From a checkpoint of a small contrastive image-text model: encoder depths [2, 4, 2].
Rows from block 5 of the image encoder of a small contrastive image-text model, named by matrix and row number. Rows with one number belong to one channel. Each number is 500 + 25 x the weight over its row's rms, rounded and kept within 0 to 999. All counts start at 0. Numbers have three digits each. After the name is the row's rms in percent of the matrix's.
After each channel's rows are labels from the 100 images, of 14848, where the channel reaches its highest value: "strongest on" is what is common among them; "lies over" is the class under the peak. Only what is clearly more common there than usual is listed. The data: drawn small creatures on textured ground. In brackets: how many of the 100.
# c3: 3x3 conv (encoder.blocks.5.c3.weight, 80x80x3x3, each kernel summed), inputs 0-79
# c1: pointwise conv (encoder.blocks.5.c1.weight, 80x80x1x1), inputs 0-79

c3.41 115:455510491488513490547510507491523517509510490483493526502536512484461476512457513475519523520518507507476491471555483491512505474500477513480529471491467449463482521508499513488522521575497529522443543531486516455472477513476511506497503534
c1.41 101:468495492485525478503489518483542519516513495504489534536539507518457495520466521472521510492533480509488514482535487491521438486476506481464524457494443480473496540510530507478503538554508509505440513509479493463463469522485513499496508519
strongest on: dotted (82); large (61); orange (36); creature: butterfly (26)
lies over: body (100)

c3.29 085:490474516515507501520495497477475510523489477534508489532478538554458497545476525459494529499504496492529419518550484477504495507476530414470513499489512474491498479503471472505493485483514501467537466497503491481507495534490507500487514512
c1.29 091:510459525518535517516509492509480517520490509516544539525488545532457502524481533489479395511498500489520452507537476469498501498479470474524508486513510517490544469510482467503517512499528493480512474534484504527507492524477513494525513488
strongest on: scaly (65); turtle (37); orange (33)
lies over: body (54); limb or head (44)

c3.35 101:510519500437567472470516484448480495508518465514497524515504510491500533527481520513475497528475507512460464528460510515488539535478485513500474454533492488546471473513504472472507472515491472502494486495486518488501547480489544533477506494
c1.35 094:513525477462546493457513506446462491512525461483488543514481510506485540526472507508468492522479487516471426535475488526518490526476483505490480429481486473509501484499506486468489500477486472501484486523498520476507513466500528520476530480
strongest on: snail (67); plain (56); blue (39)
lies over: body (98)

c3.18 094:481516491519490498526531547481498528477483468487492498528509488514539472487499497464500454508503498501515499468521528519478479471541529492486541463465491486529467541491507479498528482586477500497510554532488511464486491514528472528471500507
c1.18 089:488515502518504497511557494491521511485501467455485503437547487496544492468496494496481457501486502487487480456512536503489527497539515512473548492462480486519506522500525486492495503569496498493469567530489518496471509522530490527515479526
strongest on: green (33); spider (33); red (31)
lies over: body (97)

c3.61 111:491518483523503514549520504494526520444508465534506468502514495505484483468469509455526494498512478507513511484493524482509503509459516563477474467482481499512466498499487454451538500511517507467521473480473497479527542509449515536487537533
c1.61 097:494523533496502490511509504498526490470519494522505469487515488532454496461460489479521479484492472524510497470480516478512507510442516545475456459482476478507483542519500466480515502402501500486493497473490488477498506521449510537492513518
strongest on: dotted (90); large (80); butterfly (25)
lies over: body (100)

c3.46 107:497511484459529486433511510486487513525501453467507511478533522549543521526498545492480475487501514480503467545556519498498511479493516507509516513471495433452480502514479480504493519488512511465515467494481526502523493466488488508498546524
c1.46 096:514505495483525497455526520503478499519512459460508534498529509509511504507481558481472472483509530483524433527520503496508514476489530506429494520486497416462491487502504480506509532477532491494512486510499524479516511471454508509503527521
strongest on: scaly (93); red (44)
lies over: body (100)

c3.62 096:487507497473511501507487549506467516478561509484563514473510487515509477460521547474485497477510510487491487495485505483515515528507482523514455497459507507510491504534470508467569483483525525444473443524500539515498517487494513532496505494
c1.62 091:534499492510540488502501546488460518482561472494530493520509525519489480484475555466488463475493507519505517515501501489502521514481500508486492498472512488521492525517464498460527483544441483438482496518508506467525541483532497549493477472
strongest on: plain (67); red (50); spider (36)
lies over: body (98)

c3.36 090:499507488460474465504482486497529491541479468492500521470509473447519505515472537507478461493472499510480447519469507441474524483527477539525525470501507508517455486531503531514474460491476533515510461462509514507523483481484513480521501540
c1.36 079:501511475461473464500489486486539511531507470486502532474495474479502506513487549485452481498459477516485438431486514467489492447472484527549510490493503466508498489522499525482499453502475522528521482483477487474514476472472515512508488525
strongest on: scaly (73); purple (52)
lies over: body (81)

c3.38 093:539478500492509530497508495515501475503439480511456505510540526532511497521499501481495533495501537512406488479479547490438501462512501507496514496510489472533523513519498517528480515493504463533550518522511486473489509522493533490473479510
c1.38 101:525495497478480531492515503507494489525439465528465510519512517534504477482502497482509514496501535498438494473492397493438501452497502486514508507495499457502499508505487531511518501486495472537525498487490492461525512522496547484478498494
strongest on: pink (59); plain (45); purple (41)
lies over: body (100)

c3.73 094:469502537507490525515519524499454494451514449454469488530485511501509464500513543454543475520472459497476496511556514488536504493486479496467509507494522497518490530499471503511538509514498477500558499509492517491537550495480489485482532525
c1.73 105:485472538499496521526503527499458461485498478457472527500520490508490456498540528484541462491486471497455481537543516476532509514480446493483526471479500507498504540494479484527500516531500487501518505490504486480539544426492483493502524498
strongest on: dotted (66); white (40)
lies over: body (81)

c3.15 106:509511520494495484517459517529483515520555461484493505457503520467481502515532470509504449512488504500529496494439503485484489498484497506535522477503505506513497517437512481488512505500491540500577496486506507486474517534513488487461424498
c1.15 113:485506524501488500522456500524514514517560457442506495484520499478488514514548473518496472517484491502517479479482493498490487502505520515546508458498485541507495527442506486497506508537474513523575493485522486485482526550504505491499437509
strongest on: yellow (97); spider (25)
lies over: body (91)

c3.68 106:465497461489503476485490501491480491514516490453473483489479462502481512532452530531504529476513469507512507477592491494525511495512483466504544495476486505507497509496485465481467510513537495462466496502499521490456470515479563518500527529
c1.68 096:460499451481517465489471488494478488506525485462487481503498475500468519540481510512502533464515476525494477459520478482513515488488477474522523486472494496488480501491478490489460508492522483460452480487413515492441487521477547525501508519
strongest on: yellow (82); scaly (65); butterfly (26)
lies over: body (100)

c3.74 093:481530518455494492521500492485505512499484493464485477463507558475532475505488533491475558490546478525510519532483490480498496489483513499486510506507477498532509511539472476500493507411487505538511547491492520521497502538533476524468516463
c1.74 100:480539464508498466547498474493504511507476487508479465515540542510527535500475530480465566496537496498513495495485508504496470475471535510494526521490471467546506517545484489486506505502487505560490542504516531484483521525451485534511494479
strongest on: plain (58); spider (36); orange (32)
lies over: body (100)

c3.48 116:532515503531493501445469459484517524466483497481511507510536482546540546493523505479487470477510491533498494520477484464486500481470513473493484506467509502471494491508549458467459502497504471554508517479465523521504543524482491511490519447
c1.48 110:538499527515485508460497483478535460472495465487510526507531472511545549459518498534470455503509515533499490500474510492483507508490499504463491418480529508525504505510527480470475513497508490545501487500485524489493551520503485512528481446
strongest on: dragonfly (54); yellow (43); orange (35)
lies over: body (32)

c3.25 087:523482507532473506500511491487500510482515461493522548504524501438463471449505500520522534480511524523525490511525509574483448507523490491462554493488505510482496506459519500519462490528519513492510528475520501482511545528520492460526494496
c1.25 102:503512501536506501506506505512506494480501467535495540513531511469519485502377497527522507480487479509511523518513509542478477477515488494466524484457498512496455516463478508496472468542459487482522515506521495488478504540514500481517515500
strongest on: yellow (61)
lies over: limb or head (45); body (37)

c3.6 101:493495522457458498547496500492511501504489460506495475503473476511468486560514496497494455529471450530501539505458482512487524498492499502476529493510481515515513467512499521462479489536445508516535499537432481489513499534539495518511474492
c1.6 102:515500510460469518391487561496503493507496469503520458490478483511491497533502502496494468523477450536497528515494483509496498494490480499475534449525469518507519504524524524468514519500453496526511494495465471481510510513526491491514476495
strongest on: dotted (71); small (62); orange (29)
lies over: body (99)

c3.71 098:485479490447483499505506495454504508516453465504533548471467508504492511488484536468497511507504503523477470522474565503490534489518502470493536489482508483504491500534510539477487484508487468513490485534498527506521492436498520536484435464
c1.71 088:501483491464503508511528498459499490506458471507517533488471499496502514484465526463496485489468484498492475508500549495513537492519497457515505502497494465488504518528518531494495482515501483516475491525484523498408475435519533533480437477
strongest on: purple (50); red (50)
lies over: body (87)

c3.16 114:517502487507495497522494511471511510508500487535491508504464485527468513507498482459485469527514443484503505487541491513494569472494495479431488457522479527517524528509498513505514496514412514506470495511511528499498485551514493538515475525
c1.16 089:528491486478487516523505503468520507512518501529454503483470485506483509493503502456511491542516423498509522503517494518514570483502479500441490471528482541516513517510486515508512498485417503505470502506526508519476500538521496544517488528
strongest on: dotted (72); large (58); yellow (41); colour: orange (32)
lies over: body (100)

c3.57 103:505506492496493541518500524463511514552459493480492523493526518511470503508486537502473529498505505480456496443528516470417494511478486485510525484519519489500493537489494510459538467495487431480496488534466514487509477473468501517505523510
c1.57 097:511494488501496570501514516468510506526457480461495520495546507516478503498491521474475485482532499507466497480516522481447520490479531507494520459511523519503531538480508421454529495506510427466495493506490496484513516491490528515509523487
strongest on: pink (85); dotted (37)
lies over: body (100)

c3.56 064:525492555479506495512506488471485479470485469464456522488528500489501476512458521500480512516500547498493499499484532496504499542502509517492541510501511493499503512512506508512492544476495526533420542515465504408506532522527495508489504506
c1.56 101:459484568484475475466490471481536498443506475463477493480504477503493497488469510515502471520502519531497483471491495494498463565487524476458519504494490481448520504508480496544488554526491515506471519481502487446494493503509530509468499489
strongest on: plain (89); starfish (69); orange (30)
lies over: body (77)

c3.40 106:478530517521509496453506510491448559488489479467502489480493477541520548486518494518475484503536512482471487483541495477498482496504492499485490571525479505532519540478489548525479487488497487496513498424483501490477521507475471508507535483
c1.40 089:489549517532480484496529501520467547483483507469486498478491509522515548485542498504482470490524490495469467455514509479410487504503488502504491549529492496538494515480490531500494488514492504486496488422505523528476501513499462514500529483
strongest on: striped (77); white (42); jellyfish (33)
lies over: body (70)

c3.24 090:425514492499485491511456506482526555471497471497486523521538521560473491508466508508488513463518493493518507492509489463520529486501515498447520471526497496525464522518519462466486515447477503507492527506465510451503491532507531502492523495
c1.24 096:443522472470504511526451511476509547493498472502495513536532530558465521444456483518489520469523494474522527488497477479524534495494535498491520464523489504526487525531504487473495512446490495499461515512494490448495491512509528498491516497
strongest on: snail (62); plain (58); red (35)
lies over: body (100)

c3.76 090:448481483467536490499491510513462495523548472506478516496508495470490480473494515482545515500513523497532486514470498441527501514511470468486512499477471484533463485502452529485546531499513491445509499517509511499508492451496473492477433492
c1.76 109:458492504497531486487508509500500509510525451510512534510516487472505489479521515494531529496527522516518510522477501472506513507496473487493514498508491511529450523506485526488513542511545467462516498528517531481544505472513471392500448508
strongest on: plain (77); red (30)
lies over: body (80)

c3.67 088:520508535541550488492513520513477535484478465474494486506526516502513477514512503519510495480514520512467515522490465524441502493476481496512454482544509508451465540497492502463476527484449465513467515535511506451503521446483480510504488482
c1.67 098:509524505514532480494496502509486528481479472473476479492532515522503470531499485482528490498503505510475499501494493496456497483483476482491446487530521492456460509503480476481493531488468474514460509396520497471478528467468467498525463466
strongest on: pink (41); scaly (41); dotted (36)
lies over: body (95)

c3.49 107:478484497493540504481535484504488520470534465489504520519507485512476512502476479540522541518512510477489475503593533528494486507498487506495548458505515482446482496505470483486506507527511540507490538522498471473523506519444485467509462493
c1.49 102:502490520465519516479523475513484523502525497503513531515500469524471489520464486518522507529518496475514481499549514506503508506499473481501509423405471498465482462493512479469534506510498526534497509523514498458506494536452502464496474495
strongest on: scaly (88); yellow (79)
lies over: body (97)

c3.19 087:495495502486511508521487483508518486439489489476517515527558483487508472499494470501510514553498522472488499502484506515496486539505498490486523476502488495501457516476470493523575559506467530574529499517477483495483536532501519500450499503
c1.19 092:495519497494494500494489470518552494488495514448461505528434464497533476482453474479525498513481492468494502504466496491494464510481497457506479490488475466480503511475497489527505545465464524555543489535503491516486505524511492492434509506
strongest on: plain (57); orange (40); yellow (38)
lies over: body (93)

c3.69 100:516518473527534510481510425516499502469500506474505515543515522488503524487521501482529475500525519464508465497527516505485497507492480524487530496525514456496496435493487455522529513416542531505495475532515497504527528510494507477517507475
c1.69 099:502524494493513500479504425537493488496498489467498535538506520492492523496478496472492490490543534453524481496523496489491496486491507502498517487525475446524483444516479478521532518460512532540493503528507413487500533523477515497505501473
strongest on: scaly (62); yellow (59); spider (27)
lies over: body (98)

c3.2 106:538517444527497509508504526524512485517510450492523490459507478542520531538490530464500498499495511527504514531491504550529472503483472491522493479483510515481444502495490501454501448460523477494482490468498507452500515455497519471494516547
c1.2 117:515540403519499504478481509483530498471519495478474522455489481530495517507479519456518509507528511517496517511503490542508468506490467492522504481477476512466473505478537495458464478490509459502451525465487478475489528479506520479504528525
strongest on: butterfly (70); dotted (57); orange (32)
lies over: limb or head (66)

c3.33 094:501457499508500492477484496468532531499489475485509515470573524509480505468453473472481502486511503522464481501507525544494498551542485491519476465531491471488519468527447483489490518513503571498527495506508510490476481501478479485452500488
c1.33 105:530460502484493480487463499501559561506479485461505498460540498513478497479489492473511498476504501435471476513502496527510506547509514509498470478514490500453500479524457502498496521520524552488550508491513515469475472508473477488453502478
strongest on: dotted (65); orange (58); crab (35)
lies over: body (89)

c3.52 103:527533474507546491488534490487465509551495496508486490501500548506504462502478479499461522484507535484506523485472510504524496565465474484516455534491474541444462481522471525457496476480490506483497477514503471484485526518512508466542497516
c1.52 100:478550460504529505455506487478468524529498514506477467507510517483488450511501490475482522489512547460509527504479504522529492520472501459537485500490488526412470467489492494467504468475491521477467488518484468489468509484532499466502513512
strongest on: snail (99); plain (94)
lies over: body (100)

c3.59 104:523521482504444497531472428482526478507506509502491521494514514512456524512498512457534485522518466489501466485491453472488512460478501502500511404545510500513522492530496495497507497503493500532530481507492544524496505520459484489515485503
c1.59 091:512513480472452515541483424488526492506538536496496523511511503516469533509479514475501474516533481483490486487477482469504512453471502519484485437543502478525510473517505492506438509520478493550517486521513517490503525526483487503526460506
strongest on: striped (100)
lies over: body (99)

c3.8 108:502519508495512517498536507486486519487504480498479446504520510509548448510505482467507496491477480486542436529501519519507529482493509510522459505457485470448488481499481492468497489563520546490499517504469440491507527525483529499515507464
c1.8 109:507489510480490495512511417475505514503482467496502440499534499498533467510503512484483494484466475509535480506517500519497546478495512507534474493458446463456510520513468485489518493527502527521483530519456439493477530533485522490501494497
strongest on: dotted (90); yellow (31); orange (27)
lies over: body (98)

c3.22 078:478523482453487492517544487487482544509478455538511499484462509462551476492536508497484473534502497464525496478523527490520477497476498511491471471512505499520487497483532457489509474492519536555515558502480508483463502466495516474452493512
c1.22 082:459487484489527488505528480507493528526479458510499520506443491515406477515513503505477470508482521454523489501486504470501482460500484497473460496517513501484533491489512488495515460510525534556544521486474526483487502485524487457471488495
strongest on: blue (50); black (40)
lies over: body (86)